From a checkpoint of a small image classifier: width 128.
Rows from block 4 of a small image classifier, named by matrix and row number. Rows with one number belong to one neuron. Each number is 50 + 10 x the weight over its row's rms, rounded and kept within 0 to 99. All counts start at 0. After the name is the row's rms in percent of the matrix's.
After each neuron's rows are labels from the 100 images, of 14848, where the neuron reaches its highest value: "responds to" is what is common among them. Only what is clearly more common there than usual is listed. The data: views of escape-time and Newton fractals. In brackets: how many of the 100.
# fc1: MLP up (model.blocks.4.mlp.fc1.weight, 768x128), inputs 0-127
# fc2: MLP down (model.blocks.4.mlp.fc2.weight, 128x768, transposed), outputs 0-127

fc1.325 100:53 53 38 41 39 61 61 59 44 50 51 60 60 47 47 39 55 66 19 53 55 69 55 43 65 42 60 51 52 45 42 47 60 42 57 35 67 52 51 47 45 25 31 64 55 39 65 49 53 61 53 42 54 53 61 55 50 31 51 51 41 65 42 46 71 48 44 61 45 72 44 39 61 49 59 62 51 47 54 31 48 54 55 52 64 40 33 55 54 35 47 59 26 55 50 42 57 49 57 47 50 44 54 61 80 46 51 50 53 59 51 63 65 55 56 46 40 48 44 50 63 56 49 62 52 50 54 38
fc2.325 090:66 46 43 46 59 59 63 47 66 48 40 59 45 65 61 57 57 50 48 49 46 47 48 63 33 45 56 55 59 45 47 54 44 46 65 62 51 59 53 61 58 49 34 42 31 66 62 44 51 53 35 62 63 66 64 52 42 64 58 67 42 47 33 55 52 44 50 58 48 40 51 50 46 64 56 50 19 50 38 45 55 68 59 39 55 56 50 48 46 73 47 44 32 36 45 41 46 53 59 32 50 50 38 42 66 64 34 40 64 52 61 50 35 55 51 64 48 51 56 59 57 64 55 51 62 39 32 39
responds to: tricorn (56)

fc1.593 101:59 48 61 55 32 66 50 52 39 30 50 50 59 37 60 34 63 45 42 53 44 57 53 31 65 28 47 49 63 67 42 35 30 25 57 53 40 41 42 41 41 39 55 57 67 49 64 61 45 44 35 51 41 54 57 60 52 66 50 46 40 65 54 46 53 54 41 52 35 50 53 42 53 63 60 51 45 48 74 35 57 63 63 43 49 53 43 55 44 60 47 45 51 54 34 39 46 64 54 40 38 47 59 50 41 44 53 63 49 44 51 61 59 60 50 45 50 49 29 62 47 54 53 54 67 74 47 52
fc2.593 100:41 59 49 44 50 45 53 56 46 67 55 52 52 38 44 41 34 42 57 28 64 49 49 54 31 41 46 62 53 49 48 49 56 46 67 44 48 42 57 54 64 50 48 47 52 61 52 45 47 40 35 39 60 36 62 38 56 19 63 38 60 59 29 40 62 61 57 34 47 39 41 51 54 58 59 45 48 52 46 46 62 52 42 28 48 52 40 37 48 49 63 54 80 41 36 42 37 42 52 66 54 46 45 42 44 43 60 47 47 57 47 43 51 63 45 57 65 28 68 64 39 42 51 49 44 49 58 64
responds to: warm (43)

fc1.352 107:68 46 65 47 52 42 49 36 54 42 38 45 46 52 61 42 59 56 54 66 32 59 54 41 66 52 55 50 47 62 64 54 48 36 39 68 54 57 59 45 58 61 43 51 32 63 43 47 61 61 60 55 36 76 51 46 35 56 63 58 46 54 46 44 47 71 44 54 35 44 43 67 59 49 40 63 41 50 43 47 67 43 56 46 56 56 52 36 45 57 43 56 49 52 44 49 25 63 45 57 38 31 63 60 48 71 57 35 44 44 39 56 40 55 38 48 48 46 34 64 43 68 52 45 67 58 55 46
fc2.352 116:42 42 51 53 32 64 45 50 50 63 44 42 68 35 37 42 43 42 37 50 45 67 39 46 51 36 38 52 28 55 54 54 53 70 62 58 48 55 43 45 51 42 63 75 49 30 50 58 48 62 48 60 59 64 46 60 41 47 50 49 44 44 45 47 56 51 57 48 58 34 26 62 51 61 46 54 39 48 61 29 59 56 42 44 43 60 50 62 32 47 50 57 44 41 42 42 51 47 50 62 56 71 51 48 60 52 51 68 58 60 66 35 30 66 57 40 40 49 57 48 43 26 58 50 46 53 47 57
responds to: quartic Julia set (33)

fc1.424 096:55 55 58 52 43 50 33 46 40 49 46 26 48 25 52 35 50 53 32 50 54 48 55 60 57 43 49 48 48 62 64 58 55 49 38 45 55 60 51 53 38 65 37 58 46 36 58 46 52 49 64 68 47 50 54 61 65 39 64 53 54 47 61 47 42 60 51 70 42 59 49 53 41 31 53 57 41 69 80 39 42 43 44 58 43 55 38 38 57 44 48 56 56 43 53 60 45 52 37 52 35 43 38 55 55 55 65 56 41 69 50 82 57 45 38 57 59 41 44 53 52 47 46 51 63 71 41 49
fc2.424 091:40 55 39 57 71 41 41 51 34 76 45 64 48 55 51 45 63 52 41 60 63 42 39 65 63 47 37 58 58 54 52 53 39 47 58 35 56 54 45 51 53 59 43 23 47 52 50 55 46 45 43 29 61 51 55 62 51 40 50 46 60 44 63 42 63 59 52 35 44 43 56 67 53 49 51 23 55 40 61 46 52 57 58 57 47 50 28 40 50 54 48 37 40 41 49 58 36 55 46 46 54 65 68 40 71 63 50 47 53 42 57 51 58 40 39 41 69 56 51 45 58 70 45 36 64 51 43 43
responds to: cool (46)

fc1.625 101:47 53 56 44 35 61 32 52 41 53 43 55 55 42 73 34 38 53 45 33 56 43 51 61 44 59 50 29 42 41 56 54 48 41 37 46 62 64 38 54 63 60 59 53 28 48 51 41 41 43 44 58 51 46 53 56 38 48 45 52 44 51 57 49 62 55 40 65 53 46 45 35 57 42 61 57 31 47 75 43 45 56 43 38 55 67 51 41 41 62 32 66 46 59 58 54 54 66 38 64 71 40 53 50 48 71 63 49 43 51 67 38 72 46 54 51 36 66 50 39 40 56 41 54 59 53 50 53
fc2.625 099:66 57 57 57 46 50 46 51 50 52 48 56 68 61 56 52 46 37 38 38 58 42 41 66 55 55 36 46 52 58 41 45 58 43 47 47 46 57 45 43 55 49 48 56 50 41 45 46 59 39 38 53 46 51 25 58 60 71 71 52 57 38 45 53 43 63 43 60 21 36 45 50 62 52 68 43 58 43 41 34 51 54 68 35 42 58 70 43 47 47 43 67 52 53 38 50 40 47 51 51 60 60 55 50 39 44 53 53 48 30 52 55 70 60 41 59 51 51 60 64 24 51 71 64 66 60 54 59
responds to: warm (39); Newton basins of five roots (34)

fc1.162 099:60 38 63 38 45 50 50 47 41 52 44 63 59 66 47 55 45 62 57 60 54 57 45 57 52 46 60 32 41 57 46 52 53 45 57 25 53 27 52 48 50 56 52 48 55 48 56 63 70 40 55 55 40 62 52 57 57 51 46 54 40 53 51 40 51 61 39 54 47 46 39 48 65 48 68 37 58 40 59 61 46 57 52 50 33 43 52 30 55 55 58 61 53 53 52 35 43 60 70 71 42 39 41 60 64 51 49 51 57 57 44 34 53 39 53 49 48 54 46 31 53 81 24 63 53 53 44 22
fc2.162 099:62 44 43 38 57 46 60 55 57 48 44 68 38 50 61 41 40 65 43 64 61 40 71 59 42 55 53 44 48 54 40 52 47 37 62 33 52 52 38 45 64 45 51 45 70 74 54 42 51 36 61 66 88 63 52 44 32 45 57 64 58 58 37 47 60 61 57 48 40 47 47 59 59 54 62 33 59 53 46 53 50 54 48 47 41 54 81 55 42 45 52 41 44 54 41 53 50 41 42 54 44 44 46 56 53 39 51 50 60 63 49 60 34 43 48 53 54 40 59 41 43 52 69 56 63 58 53 50
responds to: Mandelbrot set (63); grey (37)

fc1.624 106:49 54 51 57 52 54 25 54 68 63 57 31 54 45 42 53 57 53 45 52 57 64 38 52 49 49 64 48 44 35 61 45 48 37 48 58 61 57 42 36 60 74 44 55 43 45 52 52 43 47 70 41 56 63 62 52 28 42 48 38 54 59 41 52 40 53 58 31 28 53 47 53 56 52 55 43 61 81 39 62 57 48 51 56 51 48 50 71 44 47 52 63 44 47 45 54 46 55 60 73 45 17 47 52 49 67 50 49 62 53 56 52 44 38 48 59 55 67 40 59 49 57 46 55 55 38 57 53
fc2.624 106:44 46 34 60 45 58 51 32 46 33 44 42 64 30 42 51 46 35 62 48 42 22 43 44 48 60 32 42 51 50 51 50 41 61 46 62 41 48 53 37 56 42 49 59 52 60 52 67 51 55 52 45 50 61 46 57 67 53 46 32 56 66 27 62 50 40 57 51 54 63 43 31 37 40 43 45 54 64 43 63 52 51 46 31 53 49 47 68 68 38 52 51 52 46 71 57 46 45 41 53 47 56 56 49 42 58 44 47 66 47 50 36 40 49 65 39 53 65 47 64 61 41 48 62 64 58 38 71
responds to: cool (43); cubic Julia set (39)

fc1.375 105:65 46 68 51 30 55 37 51 25 58 55 59 56 48 51 44 64 59 43 42 54 52 46 40 50 55 51 38 49 27 57 39 39 39 61 53 35 38 31 66 36 72 39 70 47 42 73 55 42 59 55 41 54 61 42 58 47 48 51 52 52 44 50 44 46 55 56 52 47 51 54 48 55 61 61 64 40 47 53 43 35 64 63 51 40 60 50 46 52 46 43 48 59 63 46 64 62 63 42 53 44 48 47 47 56 54 45 57 63 48 38 43 55 37 45 43 65 42 11 43 48 56 48 49 45 34 47 47
fc2.375 124:47 39 48 57 29 59 67 39 46 53 40 52 30 61 51 37 38 53 55 64 41 55 55 50 46 60 41 61 50 40 57 44 36 59 53 56 57 37 71 30 52 46 51 60 46 54 42 42 48 53 68 57 45 44 55 54 58 47 27 46 48 58 32 48 35 35 42 20 53 53 42 43 40 60 38 53 49 39 70 59 51 53 44 46 60 60 61 40 63 44 36 45 38 42 66 58 35 34 53 45 55 32 55 58 36 52 44 49 64 44 40 48 62 55 66 54 42 49 58 49 43 39 39 40 56 58 54 58
responds to: pastel (38)

fc1.731 100:60 44 52 50 50 36 69 44 50 53 43 38 60 68 61 47 57 44 48 45 54 64 32 59 69 39 57 52 41 41 55 52 47 65 39 53 47 28 43 29 45 48 49 46 41 60 52 51 59 63 46 54 30 62 61 53 64 50 35 57 28 60 60 69 37 51 57 68 23 64 41 58 40 63 43 57 48 68 64 70 46 46 49 55 42 62 42 44 45 54 39 63 44 43 43 43 48 52 46 59 59 44 57 55 64 46 54 44 54 58 37 36 68 55 49 38 52 49 33 48 45 55 44 50 41 43 54 50
fc2.731 093:59 51 38 31 37 58 43 41 50 61 44 45 57 28 39 37 32 58 56 26 49 44 26 54 34 47 65 51 51 59 62 44 58 49 56 51 35 54 58 52 57 41 67 64 38 40 72 61 62 56 44 52 52 49 51 34 31 64 46 57 61 58 48 57 54 44 42 43 44 45 61 70 54 46 33 48 48 39 50 46 31 46 50 57 34 44 59 51 61 53 46 50 70 52 66 31 50 44 51 65 42 53 47 50 54 45 41 46 62 44 60 53 53 48 53 71 49 45 63 59 49 36 59 62 57 46 39 48
responds to: cool (41); cubic Julia set (31)

fc1.498 105:58 37 48 59 44 43 48 42 38 27 40 60 64 43 50 42 51 42 48 42 54 43 53 37 63 41 62 31 54 57 56 39 61 49 66 51 55 40 43 47 58 42 48 54 43 52 50 63 47 41 40 41 61 76 65 55 64 49 43 36 44 46 62 65 35 56 28 41 29 52 43 52 44 40 60 65 55 73 55 46 54 59 44 50 49 54 39 40 54 50 45 45 52 58 61 54 54 79 51 61 44 55 48 51 43 38 47 40 51 74 57 31 62 36 34 67 45 59 38 44 60 51 48 48 47 52 43 51
fc2.498 111:43 60 45 56 54 50 38 54 49 47 40 35 35 48 46 55 44 45 53 42 36 51 70 35 71 41 60 48 60 56 64 54 67 74 46 47 48 55 53 57 64 42 54 65 38 52 47 53 50 29 50 47 44 54 41 64 55 44 43 45 65 63 35 47 45 73 60 44 37 53 67 36 49 47 33 52 51 53 41 36 61 51 53 63 56 48 29 39 59 56 40 46 45 51 51 62 57 40 55 56 46 59 63 39 45 56 71 47 67 46 54 54 73 60 55 40 65 44 50 53 40 38 31 38 47 37 47 51
responds to: cool (36); Newton basins of three roots (29)

fc1.414 095:53 62 47 73 49 46 60 42 56 30 64 37 43 44 52 43 36 57 43 48 67 54 63 37 54 62 52 35 48 49 53 25 52 56 57 56 54 32 56 63 61 40 36 67 58 42 60 35 38 52 45 65 48 47 68 65 45 45 36 38 52 73 59 55 55 46 65 68 39 43 51 51 41 55 57 55 55 45 46 52 37 38 52 65 49 75 52 68 55 50 61 49 40 36 62 42 35 45 46 57 48 49 55 34 48 47 43 46 62 58 42 45 53 52 60 40 30 46 38 53 43 57 56 46 58 51 40 41
fc2.414 090:39 60 56 45 58 36 70 55 50 70 56 40 48 36 44 56 58 39 51 47 59 31 60 48 38 53 57 42 39 44 54 53 57 50 46 49 36 54 57 59 41 43 53 47 33 59 69 55 56 48 58 64 56 66 70 47 45 48 72 40 55 64 28 66 61 49 51 50 39 42 42 53 63 70 54 54 50 47 30 47 53 51 53 46 44 59 67 49 56 48 49 56 47 43 57 42 62 44 61 41 59 52 36 59 56 43 40 63 31 60 59 38 43 56 63 32 40 58 55 52 42 49 58 52 30 65 28 58
responds to: Newton basins of five roots (59)

fc1.354 098:58 38 43 51 54 62 74 43 53 55 43 48 55 46 56 56 55 54 57 45 28 48 53 51 47 36 73 55 33 69 65 54 52 49 46 55 67 34 44 55 44 51 40 43 57 35 46 39 42 37 60 49 44 67 46 47 75 50 70 53 45 49 53 50 67 55 48 64 49 52 61 59 50 52 53 59 51 62 60 40 68 49 52 48 49 52 35 40 50 43 52 29 53 57 36 52 52 33 61 55 45 45 34 43 42 56 40 27 53 62 53 47 37 22 51 62 55 71 45 60 39 46 52 55 52 57 47 45
fc2.354 096:45 58 38 42 49 42 49 50 53 61 40 60 47 59 56 52 59 69 46 54 56 40 55 35 59 29 61 85 35 54 53 42 55 45 36 55 48 45 52 52 53 63 53 56 67 54 50 66 35 54 39 52 59 52 38 69 39 37 55 51 54 61 64 55 59 54 50 60 43 43 58 32 61 35 36 50 53 55 43 57 52 38 71 53 35 48 37 53 43 60 53 41 47 47 49 44 50 71 57 54 26 41 43 38 56 48 50 31 55 44 42 62 41 40 47 41 53 63 47 41 30 41 39 44 66 45 48 53
responds to: pastel (33)

fc1.666 097:55 51 60 56 59 51 37 51 52 44 54 45 33 52 48 38 56 54 51 53 29 71 40 47 62 51 42 40 34 46 57 29 53 17 52 54 59 48 62 54 51 49 66 62 51 44 52 48 65 52 33 47 49 53 50 60 32 54 55 37 60 38 65 42 64 52 65 47 41 46 58 54 55 55 83 52 47 48 60 32 54 50 46 52 48 56 40 61 26 29 55 55 52 45 57 49 57 47 41 39 49 48 57 56 71 44 43 33 54 37 42 65 56 53 62 47 47 51 64 58 53 48 45 59 38 64 54 52
fc2.666 101:59 50 50 30 51 46 48 41 40 62 24 44 70 45 38 32 35 54 51 39 60 47 63 38 42 51 56 55 65 47 55 36 50 56 55 54 58 58 62 57 53 36 54 53 41 31 52 47 62 49 41 51 42 46 56 51 54 48 46 51 54 55 21 38 48 39 58 37 43 61 51 64 53 68 42 77 42 37 56 46 53 47 44 55 48 50 61 63 47 59 47 51 35 53 40 51 45 54 52 63 54 80 38 50 59 60 62 55 40 54 75 54 45 40 70 38 53 41 45 52 50 42 47 42 46 37 61 52
responds to: cool (33)

fc1.110 108:57 57 61 51 56 50 30 53 57 38 30 37 52 53 52 42 47 75 46 44 40 57 41 49 46 51 60 47 49 43 40 57 38 25 31 43 61 77 53 37 51 45 52 59 27 43 39 57 49 35 43 53 34 58 58 47 44 52 48 45 44 59 56 45 38 60 51 52 43 41 63 65 61 60 45 57 32 66 53 56 72 71 59 38 46 59 52 44 43 35 51 65 61 41 47 54 49 72 55 44 54 49 51 52 41 69 52 46 45 47 48 45 48 55 61 69 58 54 39 56 35 62 50 57 39 46 45 39
fc2.110 113:49 60 47 33 53 45 40 47 60 47 64 38 49 29 43 54 40 44 45 61 42 36 56 53 32 43 40 37 32 51 40 53 62 67 62 49 42 45 41 52 47 48 73 52 52 51 49 52 48 52 49 35 53 74 39 48 29 42 51 58 37 70 34 41 64 60 58 64 48 39 55 44 55 56 53 57 58 41 44 48 58 42 59 28 46 39 35 42 40 59 37 42 55 48 58 53 53 55 37 51 61 64 36 54 48 47 40 61 36 50 57 23 43 57 48 34 51 46 43 57 63 40 51 31 45 58 55 54
responds to: quartic Julia set (60); sine Julia set (27)

fc1.295 098:61 31 51 56 54 51 54 62 46 42 63 47 60 51 58 52 39 52 43 40 60 53 58 41 62 39 58 34 41 42 43 47 45 69 78 61 53 53 62 52 32 43 43 44 34 48 67 49 60 62 43 59 39 64 55 55 53 56 52 34 62 45 65 36 49 46 55 57 52 45 48 30 32 47 54 60 47 46 56 50 42 72 52 63 46 54 57 38 46 38 44 40 50 47 58 55 58 51 53 46 48 32 30 34 63 52 44 50 41 51 44 53 61 60 56 55 69 44 59 60 40 54 29 32 49 76 51 45
fc2.295 092:42 37 63 59 53 38 53 31 65 35 65 54 52 42 54 59 81 32 54 40 46 53 45 47 47 68 39 45 48 46 27 50 57 60 62 42 47 36 53 47 45 44 54 34 58 47 46 44 61 56 47 52 49 49 48 30 59 28 51 68 36 33 45 38 62 48 52 68 51 48 60 41 52 51 65 56 48 45 53 35 51 57 42 54 70 52 59 57 25 54 26 49 53 62 52 44 63 47 58 51 59 51 59 48 57 43 48 62 40 51 45 55 58 55 44 49 65 40 38 41 61 54 63 60 49 50 44 60
responds to: pastel (41); Newton basins of three roots (32)

fc1.702 092:57 57 44 61 50 54 59 54 45 49 55 35 45 41 53 45 56 54 69 58 54 42 54 42 57 32 44 47 44 54 53 34 35 32 25 46 49 38 43 42 50 72 46 44 55 45 50 50 50 58 56 58 39 47 67 37 45 47 51 28 47 61 53 64 18 59 40 45 43 53 46 52 47 50 47 63 85 58 57 69 55 58 64 70 59 56 58 39 38 60 37 40 58 49 52 44 47 65 56 40 49 54 54 45 44 49 42 49 46 48 50 44 45 53 58 38 52 63 56 50 41 54 47 33 47 28 36 54
fc2.702 087:54 39 59 34 46 62 55 44 49 49 53 39 51 42 43 54 61 44 75 44 46 43 49 52 53 62 38 41 44 62 58 42 54 36 53 30 50 32 53 59 51 57 51 43 45 52 53 54 38 58 32 51 39 51 44 53 63 37 49 40 50 44 42 57 62 58 51 48 60 60 55 49 32 49 35 53 31 48 33 43 51 56 63 22 20 41 36 42 44 44 41 45 75 56 58 47 51 58 59 33 48 52 36 52 57 48 55 62 32 39 61 67 46 60 50 51 55 59 49 61 26 57 63 49 43 51 39 52
responds to: cool (43)

fc1.623 093:64 28 59 43 53 58 46 41 53 32 71 43 50 50 55 57 55 46 37 43 67 55 48 63 50 30 54 49 53 43 53 45 51 54 53 63 52 44 56 42 34 34 43 43 40 60 76 49 45 49 52 51 51 77 39 50 53 49 34 49 57 63 56 52 42 66 35 46 33 55 46 43 44 62 49 52 37 52 43 51 52 53 47 68 79 42 40 47 55 41 40 48 51 46 44 32 51 39 55 66 37 39 36 46 67 38 60 58 54 55 61 64 51 57 53 62 56 66 53 59 37 51 50 40 52 67 43 53
fc2.623 090:38 45 48 26 51 53 44 44 69 61 68 47 52 52 55 59 30 52 42 42 40 36 48 40 48 30 34 31 44 53 46 33 63 46 56 43 58 48 51 41 44 44 51 37 49 41 35 59 74 53 51 39 49 64 45 54 49 61 58 57 57 53 22 62 68 60 48 45 50 57 50 58 58 45 57 60 68 53 41 53 54 36 50 54 49 37 70 55 64 72 47 49 57 49 35 39 47 53 41 55 40 53 44 46 66 50 42 54 56 58 68 49 49 40 34 37 60 58 40 39 49 49 41 61 47 41 40 47
responds to: Newton basins of five roots (73)

fc1.572 102:52 52 70 59 64 45 49 41 74 56 50 29 59 35 46 54 49 54 37 56 41 52 52 38 44 56 88 45 37 52 57 40 48 51 28 46 40 61 49 51 56 54 60 41 56 34 38 45 49 43 54 43 37 60 70 65 56 56 58 45 57 61 41 51 55 66 49 48 45 53 46 53 68 47 47 44 52 58 47 49 52 53 37 36 48 47 50 63 34 60 57 53 42 63 39 39 21 60 54 48 54 51 68 59 43 53 62 45 63 63 55 45 43 51 42 38 42 61 36 55 51 61 42 58 37 52 61 51
fc2.572 087:46 67 50 50 45 50 60 33 49 44 47 36 47 48 41 46 59 37 58 65 34 67 68 60 55 73 61 40 55 51 48 64 45 55 54 55 46 42 67 55 73 49 74 53 58 67 44 64 51 54 43 50 44 52 38 41 30 34 48 42 50 35 63 56 58 49 71 54 59 71 53 49 30 49 57 61 51 58 43 45 69 41 43 59 44 37 36 43 61 48 47 44 63 44 55 51 41 56 41 43 48 55 40 48 46 36 49 54 65 55 47 26 55 52 53 56 54 39 44 43 43 38 43 44 43 38 48 62
responds to: quartic Julia set (28)

fc1.565 100:57 54 58 53 57 63 46 45 35 50 43 52 45 49 52 48 49 61 67 45 46 52 31 51 39 47 54 48 41 51 62 50 49 60 60 21 45 31 45 49 48 44 47 48 37 34 54 54 44 35 49 39 45 52 41 66 50 69 55 46 51 50 40 46 34 47 54 47 52 57 62 34 57 43 74 48 48 35 60 46 54 77 50 57 46 58 54 75 42 48 52 53 47 35 61 38 55 46 69 50 50 30 56 50 50 64 48 57 39 59 51 57 41 49 49 68 58 59 37 71 47 71 58 73 61 43 52 50
fc2.565 100:44 47 45 48 31 42 41 60 45 62 46 41 45 57 38 41 47 62 66 44 45 50 51 44 34 74 56 40 36 48 32 63 49 70 54 26 58 56 48 40 50 37 42 38 47 62 36 61 61 30 49 47 43 51 59 48 61 34 62 58 54 38 53 50 45 47 63 60 31 49 35 40 50 33 38 60 57 48 54 53 33 35 44 51 29 55 64 58 54 37 53 46 46 55 49 48 52 38 30 50 45 53 54 49 51 43 62 60 61 62 45 38 43 59 55 28 61 49 58 62 38 57 58 47 45 63 54 52
responds to: Newton basins of five roots (56)

fc1.524 094:37 42 51 37 45 51 58 53 40 45 65 49 48 26 62 57 56 52 41 72 63 64 39 50 55 48 57 48 55 42 53 44 45 36 76 56 50 41 41 58 45 43 52 37 50 48 46 47 59 50 52 35 53 55 40 51 50 46 50 49 40 62 51 45 61 38 37 45 41 68 47 40 51 52 65 44 42 43 61 48 55 38 48 49 68 67 42 77 55 59 43 43 39 60 53 41 45 37 51 27 37 45 49 43 64 78 48 54 68 42 66 53 53 56 28 69 58 60 37 49 53 52 53 49 59 37 45 50
fc2.524 092:57 46 58 52 46 61 52 38 56 68 58 51 50 51 43 51 44 39 42 46 33 36 55 48 48 44 43 46 49 39 56 51 57 51 63 47 58 43 52 50 15 50 32 46 41 52 59 56 46 56 51 46 74 58 43 54 42 41 63 49 48 55 40 46 64 54 28 60 50 45 57 57 54 58 51 77 62 49 39 53 39 38 55 40 40 73 63 52 66 41 42 56 62 58 65 47 30 53 42 46 48 51 56 42 49 46 39 74 50 56 48 33 54 63 38 35 36 47 51 44 37 37 47 41 36 42 33 42
responds to: Newton basins of five roots (41); Newton basins of three roots (36)

fc1.762 107:55 53 52 38 67 43 60 54 72 38 47 58 54 44 45 45 56 43 38 60 37 49 26 55 37 63 55 41 53 38 67 37 37 34 39 44 51 66 41 61 43 45 52 69 36 45 57 40 53 36 46 41 44 54 59 60 59 50 76 52 45 49 57 51 62 59 48 69 54 43 60 47 64 49 49 57 31 47 56 58 56 58 76 32 46 50 45 43 50 59 46 46 36 49 59 44 49 52 55 41 39 43 67 45 34 60 51 50 65 59 33 32 37 61 46 61 53 55 36 59 35 59 49 53 54 46 57 49
fc2.762 098:71 58 36 65 60 49 63 71 51 60 49 64 56 57 59 54 33 38 46 66 37 62 40 65 55 43 58 61 39 38 39 45 62 38 50 36 55 56 42 61 41 41 67 49 61 57 29 57 44 51 68 45 64 56 47 56 58 39 60 57 45 42 53 38 49 62 49 52 39 39 48 54 51 68 37 60 45 54 46 50 50 61 50 61 58 54 64 68 45 50 57 55 58 56 52 53 60 45 56 54 69 68 33 56 53 52 55 52 36 35 37 59 54 42 42 43 56 54 62 34 58 44 55 27 40 54 55 59
responds to: warm (33)

fc1.12 103:48 73 53 50 44 55 24 52 66 48 41 49 47 30 50 70 49 43 46 58 41 46 61 51 48 45 46 41 36 39 65 35 40 52 55 46 48 29 53 50 60 50 49 49 53 42 70 39 55 57 51 38 53 48 58 61 60 52 44 58 34 34 46 53 31 84 64 40 55 56 50 50 51 62 57 51 54 60 63 38 45 64 51 56 58 68 62 42 39 35 53 37 37 55 49 51 51 47 63 53 58 48 48 48 39 49 36 52 48 46 41 60 30 56 61 66 50 54 40 42 48 60 45 59 51 70 47 57
fc2.12 101:51 44 43 49 46 12 55 57 44 46 54 40 39 52 66 44 58 50 50 69 31 45 53 50 46 55 56 42 45 53 28 58 57 67 61 47 44 44 56 50 54 43 41 30 45 62 72 53 42 31 57 46 50 40 62 27 68 54 57 57 50 36 54 49 48 56 60 47 38 58 54 55 62 40 45 57 47 56 40 41 38 61 55 51 51 50 71 68 57 57 47 50 59 61 36 52 56 47 33 58 54 43 52 54 39 58 44 54 24 42 63 42 61 35 60 48 45 54 50 36 56 45 34 54 41 62 52 47
responds to: cool (50)

fc1.373 095:52 47 49 33 69 54 54 34 53 49 52 63 46 46 53 45 48 60 53 54 46 55 29 47 64 55 59 39 29 57 52 39 58 46 54 57 56 35 65 35 49 44 59 69 58 80 53 33 59 51 44 58 55 67 56 51 44 60 38 47 48 61 41 58 44 56 38 44 46 46 54 50 50 40 53 52 44 50 41 53 56 52 63 47 36 60 55 58 37 29 56 38 64 43 70 33 44 38 58 36 52 45 64 60 55 45 39 43 62 63 52 47 37 60 31 51 55 57 37 38 49 41 36 65 47 67 42 39
fc2.373 102:60 48 36 38 56 53 54 61 39 56 31 40 50 52 58 51 55 26 55 50 67 50 34 50 44 50 48 53 56 62 48 48 28 50 62 50 61 79 35 66 34 30 59 40 40 45 44 60 51 46 59 51 53 51 46 50 58 64 56 44 50 58 54 41 59 55 51 52 60 27 52 66 58 40 52 61 42 52 63 50 32 70 43 48 52 48 54 47 47 47 55 49 37 46 37 55 42 49 60 62 62 55 43 50 59 61 49 30 37 46 61 67 44 65 63 43 55 56 40 47 38 30 50 56 64 53 63 63
responds to: tricorn (55); Newton basins of five roots (37)

fc1.605 106:58 42 53 53 59 27 49 22 61 58 34 64 56 50 50 56 28 57 37 56 60 63 38 47 52 45 49 56 54 58 49 58 55 31 62 56 57 43 54 41 51 51 49 52 48 45 59 43 47 67 49 46 47 50 54 53 30 52 46 48 50 53 47 47 37 66 51 50 53 53 48 55 61 51 53 71 37 66 43 55 49 65 34 41 66 67 33 52 42 55 51 52 52 18 63 57 47 56 57 65 46 43 66 58 61 32 58 50 47 69 52 51 43 56 48 50 38 47 61 41 31 65 49 40 34 48 60 42
fc2.605 101:66 53 58 42 52 47 53 35 53 49 41 59 54 52 59 55 32 55 40 45 37 36 45 47 41 26 43 65 55 52 58 36 43 59 47 47 37 56 45 53 53 47 46 57 38 58 54 40 56 54 48 69 38 47 53 61 40 38 50 66 63 68 29 59 57 46 46 42 57 50 45 29 55 48 49 53 40 51 50 43 50 48 42 39 60 68 29 24 59 46 66 52 48 51 59 49 69 62 48 54 44 47 30 66 59 54 54 65 32 59 41 39 28 57 55 43 56 65 39 64 57 51 47 57 35 51 52 48
responds to: quartic Julia set (48); cubic Julia set (36)

fc1.253 109:57 45 55 48 26 52 59 45 42 63 39 35 72 47 49 43 45 55 52 47 59 45 53 56 71 50 58 39 56 41 51 58 56 52 58 58 54 51 31 48 24 67 41 63 46 54 54 49 61 48 50 39 48 58 52 56 43 53 40 40 23 43 50 51 32 63 51 47 48 46 62 32 46 38 41 55 46 42 38 52 48 72 60 43 48 63 53 49 52 57 39 58 50 49 55 46 50 54 31 66 55 38 20 65 41 49 39 51 71 69 51 42 54 60 55 59 56 48 34 51 40 53 43 55 68 44 46 50
fc2.253 098:35 54 64 60 62 60 36 44 55 67 44 40 65 54 44 27 46 31 51 50 49 59 68 41 58 49 51 56 35 48 62 65 39 49 54 62 48 42 52 47 40 51 38 49 50 36 42 57 59 38 58 30 60 34 47 36 51 51 43 48 51 39 62 45 46 53 51 51 27 61 50 50 53 54 37 63 45 49 56 54 65 48 37 64 50 61 47 39 38 56 48 47 46 52 42 53 62 48 30 58 47 44 60 49 64 59 66 61 39 40 35 58 66 49 56 44 34 46 43 70 71 52 58 64 45 32 58 44
responds to: pastel (36)